A small image-text matching model, trained from scratch.
Model: encoder norm layernorm_no_bias, fusion encoder width 384, fusion encoder layers 8, fusion encoder activation gelu.
Training: normuon at rate 0.0078, 9200 steps, batches of 128.
Data: trained on views of escape-time and Newton fractals, 145000 training examples.
Rows from block 7 of the image encoder of a small image-text matching model, named by matrix and row number. Rows with one number belong to one neuron. Each number is 500 + 25 x the weight over its row's rms, rounded and kept within 0 to 999. All counts start at 0. Numbers have three digits each.
After each neuron's rows are labels from the 100 images, of 14976, where the neuron reaches its highest value: "colour at peak" is the nearest of a few named colours to the mean colour under the peak; "strongest on" is what is common among them. Only what is clearly more common there than usual is listed. The data: views of escape-time and Newton fractals. In brackets: how many of the 100.
# fc1: MLP up (encoder.blocks.7.mlp.fc1.weight, 768x256), inputs 86-171
# fc2: MLP down (encoder.blocks.7.mlp.fc2.weight, 256x768, transposed), outputs 86-171

fc1.636:541529458522498510513520503505522469537472494556497484546534527516514486512495505503489515487484462539512506498476447454511495493519487518467513526459519499514505537543456478468525481484465538492539461491520517480527502525493536487458541515506537531464536469
fc2.636:505550491450528515484463470503465487568500501487478472496509509482443505502470529573500467467528513506497472555454484510546580515521498517475465514566499481511502525520471490529521490523530508485492513569522536482528484565506503510495498513526463516521526507
colour at peak: orange (53); red (37)
strongest on: vivid (92)

fc1.536:523522518496537514489466520494524485485475439513510456484539522470473491486514495519494564502527507496512488517489482465475567475495497510487514515532465522488533487495522532508554477517537472472508525517513461485472497487485499479495477483484444489538467532
fc2.536:496494467499525503491485524513527493506486478431517495510496511486495504549525498483519530486470487525526531473499527523520518497448522462519502536528514498499501492474490514453496470471443489490539531535478479495532515541485507481496493519506556527492473514
colour at peak: red (37)
strongest on: vivid (72)

fc1.418:491499488507507518514483441495525513543499511532522465476516534473511449500509470494507499485487480541487455527495462500484491488466507508447533480478482520502494494513469456543514511521510495457482534498532485455527518533455490503510523490522511483493481500
fc2.418:514513473500514500508510529481518477516508499542473501489493517532482503475499509512514511497548531481507475524527517539466493545557482479495492507508490478542457455511509481490439517492492491515531496481518472487493530549535448515489493447518488481463516494
colour at peak: red (45)
strongest on: vivid (58); warm (42)

fc1.235:500499530493490485488486563484500472571477479506520516515466495487482520516518508521528481511521505482503510462506523523445460486474490516488512503491572493507494517536525475489519517527456529504520478527442496544520516493448505483511488516504515483507499469
fc2.235:520471515493478493500500520489546483505520481480494526507517534490542517487487482497517529537519466513459504519488500479511487521505482496471497469533515523503519518525486508524500507498453501551484517527531476492462529523517507454483494484483435482476484482
colour at peak: brown (69)
strongest on: earthy (100)

fc1.312:509491498486492497483476512493492521476530576537526485513476485493498494502526547471541519485517470491467512524482546539468504473448472570505502527511477514472468487457505503463480514508510453477476522486488543475533527488460526484495500489529473542500475492
fc2.312:525521470454480503476519476497486505456515485498480501523500513476476522500471418492473514486470534486485512548472520474490522542507494486440462465464527483495498471512454496529557508468501472527468471478516500492478576471530526455503518435486491507471507500
colour at peak: brown (51)
strongest on: earthy (85)

fc1.55:460480498507498497477455493496542518499493487477479557466476528510521513554490493504500541558539481543509493522491476508473490507462464528485533523509491468473489481486480492506506532464496486476505529466522508504511516493491510474510493460529468508504490544
fc2.55:550487544544496542488535508513518514507502494497481497535480533485520513513513538511511487494409477475471487479542477507527481501451482467497476481514517522484502476522484488487535518538523472520496460464531531503476495536483526498509546532500534505516480481
colour at peak: orange (56); red (40)
strongest on: vivid (95); Newton basins of three roots (30)

fc1.65:513486525492564484478517522525537526496511479494510546508506489493507516482466489521511508532548552492480499542508507506525488517508462507493457521511518487463552503493519505444499498497491499471496504507479530519453513437503506460521507491477501534505501518
fc2.65:479503522450529463498514519483548444448474505495446492513475436515514500501464548496452539469487499542495499457479455526486455485469533509462526464495504496473521502542497499475487476527528470461506485494492498480541553585481500484492495507537495518461513488
colour at peak: white (34); pink (34)
strongest on: grey (44); Julia set (33); pastel (32)

fc1.557:493499492511525504455466502498516473500504513505523521525518534465505494493525456538485516493508486497445502543520478494482446473497494536541545546497511548476484470533546512518485498450524477447513535487497507499529476491522495508486460498514551504501484521
fc2.557:489506525485477488518515497474511507513487460525503518511498508486478530461510488510547446496513530517523527488464449521519522505478505511468499497499455532494544501492497514444484535522497532502555502490480502438505518511474458488544535502514477510519503534
colour at peak: green (32)
strongest on: vivid (100); Newton basins of three roots (27)

fc1.220:500460496525500493474529503489483516497526511510462520497515471522534502497486524515497514510480497474486496536501469462505523492525485513520537502478529459490502500481467425505511487472511524486504521489479535493461504554524535490562484509506512473527472498
fc2.220:497531508527463480478489530487519490513475438506495494486504490473454537510485526483466489483500527522478501496522521531478511491491500538533490531494480476515506485515545510551513507534530501549475502563522519482553540501481474521543509507474456476493474469
colour at peak: green (30)
strongest on: vivid (44); earthy (42)

fc1.685:517518536506544460518479536489524538520496474512484462536443538498478484477500534478539536497495488501522532555502503554526504490485497470501539474519498510501477480520519465490477546544494474513498497494494463465551478519516481505540516454514507483519485545
fc2.685:501538486469457565526506501550467423485478471528472534488497505512494484504492463478522446484481480486498485534547486488542481516513527506463453472458537504470523501506487472494502452523516485520479527523486533512505523478506513515538501500531515497505442478
colour at peak: brown (64)
strongest on: grey (100)

fc1.167:501497487458482493503521500483496475527484517557482521452486517536480532479508485490501495516507457512546510496513497483548516575508482464515549468526479480505521500528450516512538449525499514480511482477486484496498452521483518498520501482488480457486492477
fc2.167:508491475528502511479493530517501474523490527455534492482470528510449520478485503454468504501476499495498482515512518484484491470488505470466506505467482527500497522509521533491559532476520548536485538480490527512521467471481496465499464499483488478488481551
colour at peak: orange (58)
strongest on: warm (98); Mandelbrot set (29)

fc1.571:518493520505449495519481498510472518540489508480512493464523503486512500529499458508460450486541477515514465511557464482461513532477528486500498506457537491479495486516490528517518503498508498492470478533512494502556512520500484451503484535509468548465550525
fc2.571:548514519481542499517476533510518470510499457508483532492502478511506526514485484500543504445456532508518502525525491471511476555464506498500526501489519532493492496528427500544490477482516480513516481535503464526470499485496496474507487492521485500493533509
colour at peak: red (63); orange (28)
strongest on: vivid (75)

fc1.63:490471496546518486473491522426525495492511517538552474495461492527527503463504474479535515501488481487489544486538534510475504491515515538532459499499495511532484528552546515466478503467543479512522489545497482458511490495486501523489559533546454537536489515
fc2.63:488510503495440527510487523475489477510483487491516564471516527514486509517525517493494458532495507500551557527465485503507447491501494525486498510494510473513519496547494480492522499519501502461522472505484526478514513500550495586515522516539547504477494508
colour at peak: brown (90)
strongest on: dark (100); Newton basins of five roots (35)

fc1.207:514444510484535526472543480495510489510522498487521536521490492497505544466483492491513479542512465505459508470561451489480519553498503468521520524521502542467494487499498502507517521474469475539535506484496519493463520522487495475509500518540467497475483545
fc2.207:518506515483504481487456489533456502537559492518501506527488512546428474509450527507464541501442486565536511467481530490515486526535516488508522510503465542467518531510501532521511517473491517491444492448499498477505511469478478469498477489509481486495481482
colour at peak: green (55)
strongest on: vivid (100)

fc1.682:491466502483543474479522502512478462534498486508502516478499508509500484479486485530504504504487509520467495498515485509496492478535474536496533508515469487518546484481530526515488485495556524512518466493507489512537470529504492517547462514432472483519528527
fc2.682:480482456512504508495458483505498488519490470533490487476483490471480546514466522472478506482454501451510483459527474506484513524528501471510492506522476527488460535494493475509487494497515468462523502510471466545512516514530482489526494484497487535535516502
colour at peak: green (31)
strongest on: vivid (93)

fc1.261:486515449531474500523538512506509500514532518510496516496532487524509461487485459505501518506445498509503489489490444500486560524497490496494499487540502520486437497507522541532508509465498483525475471528547487498521539535486484524507494505502539454467480496
fc2.261:427509533445473529507472494536428516522491519549470443523508490510520484473491469515510487467530514472462526493533513527540512483527476474491513505476510515530523516519492474466512543483529484514558542513456476510467530525517467488463479471458526494500480502
colour at peak: black (66)
strongest on: earthy (53); dark (35)

fc1.144:542508571515492467483490471543436529492516504521505447504520471507547480506527519518502507503521547533494457526480498470532481520490543464476532489505488522521454533527502484510494487480520492499528496515520493434506536494525533471478462525485525506531517504
fc2.144:505554485490565529499498512538468513515518527488512497523484519496506502492506555476479527484505476494517527500520536509533486513462501480513502507505481502509551506526452491497508496535519517509509478497478523481430494465487453487482460505540498490518524524
colour at peak: green (42)
strongest on: vivid (100)

fc1.441:468547535501525486501532507515463539502543520500520501495473498506497477484510514516491470481478507512495552477549459471527491472536473498449446481523453537496500527467468497476502451450535523503504485474513486493516480541495526529519498491500482513486528499
fc2.441:465512478489501532513507518508454501513518489493519489486499518502530519471495487469532536500468490514494461501508540499470442522496504533501546521470538529493462507505527484487492482522487484523450543471462508552508501505527528542510503491460492531528498496
colour at peak: black (100)
strongest on: dark (66); Mandelbrot set (32)

fc1.610:531527486510492496524493484478448552515495470491517522485480485496469532563520495473453490497511504548490458501499489529515538531520518551516514542485491493507514498476452546535496532532508465462448473488537487540483505499514509466492462526538453511482535472
fc2.610:505508466486531528528485448483485510475476523455467487527476502492512523435504476500514480460509505505511484484515526567490475461541523487476514548530487480526459483530529511520507543480529445495471470500509476506484517516473505497515510536492513477510512537
colour at peak: orange (37)
strongest on: vivid (76)

fc1.233:497509508485505489468533516493471492478484518475525497490513465504480488484501500506543544502501495499487464514523504523506520507503530506512487516503471533489503522457475498472515513499505489476534482492459492485519486508527552484562505524493501439508480475
fc2.233:497469486507509492489481487513569494497488479528519486496516501502499493546504516490482463472503498504514441518473501476507509503512506501482474514522497533500497524540530461463494510503499465494511503468523511543499491493497542494455469516524489530468475508
colour at peak: black (56)
strongest on: grey (96)

fc1.720:508489488555468476454518506497532476529465511523468508479488556499496527503480469464471487528520493494483536518530500447497528495475511531474503525505520475454511540499532500530512504485511484535526499525524506537453489517465517470471467495470486539489536518
fc2.720:468547490519531488480505510490452493490518512490490491491515509528521477490509498478474517506475509528523537498490517529468494513479525422521471483496530491465512539542483502520475511494520464510452500493476520502503512500522449534544522507512530488478497503
colour at peak: orange (64)
strongest on: warm (96); Julia set (26)

fc1.452:466491450554502515488458494468478459558490535524502515529506450510546492533547496472528484515502531502498463506483534514540468507497517494500492502475496463518517545474474475478510477509490514515517518507466492495491491447487495472488528518509497515512450490
fc2.452:469495426523511488541511504479535526526467487473491519520507486473464480523465496485480501484511495428488550462485507509485516524492479479515475492471504482526457500454514472481475525468473477520488459446507501501507505520497484497509487512482491538455501511
colour at peak: black (56)
strongest on: warm (44); quartic Julia set (27)

fc1.103:488497510547485524495501470515505492507493468509514482503514504472527455537513477533477528476531503554502461523426472459509496557516472522498548484491522518465479482544520477507502519495480536484458524472492503467505532511485485481494517539515454484527500506
fc2.103:514490531509518557468504502511497484499508471525471519518499514462441483521491526516504511532517482497533477509528513519489507504474508472507447527501496486516492483486478485527435460520494475524564460496489514487531473532497495512522508510515503456441544509
colour at peak: orange (50); red (41)
strongest on: vivid (97)

fc1.602:528506533487485499524460491519492463548526552520494462525533543485455545580484487453505494491509462451517487537505503520542534517502481478489545504515513520474467458503483504528487541472496540518482508510514514492513476469512512468492484503492532512511500450
fc2.602:516468489490495455485483492520541485450500447473510555476485464492522504460498446506535506478518511477469492459471473502469485524486534521485490475539517500456497480517476485543462491509462528463507476529479512477459464523509535491471485508505515516510527544
colour at peak: white (61); pink (26)
strongest on: pastel (100); Mandelbrot set (32)

fc1.567:505500510431511514490531521458501483542455462510487508532492479472491503493484518466448522516490524530491537487567491544487497508525482466514504508489520495479512485494546494509520476505504467519497519518501513472520487545515424487458533511548512463482547507
fc2.567:455566496511551510497499496529496575485519526471455499454498501504497494525475494486514515509499451493499530483518506462492525466475490492474522512474503511518539514502457484540458518463472488512505504492480491498516507518448538502500557480462465496502542518
colour at peak: red (61); orange (35)
strongest on: warm (65); vivid (35)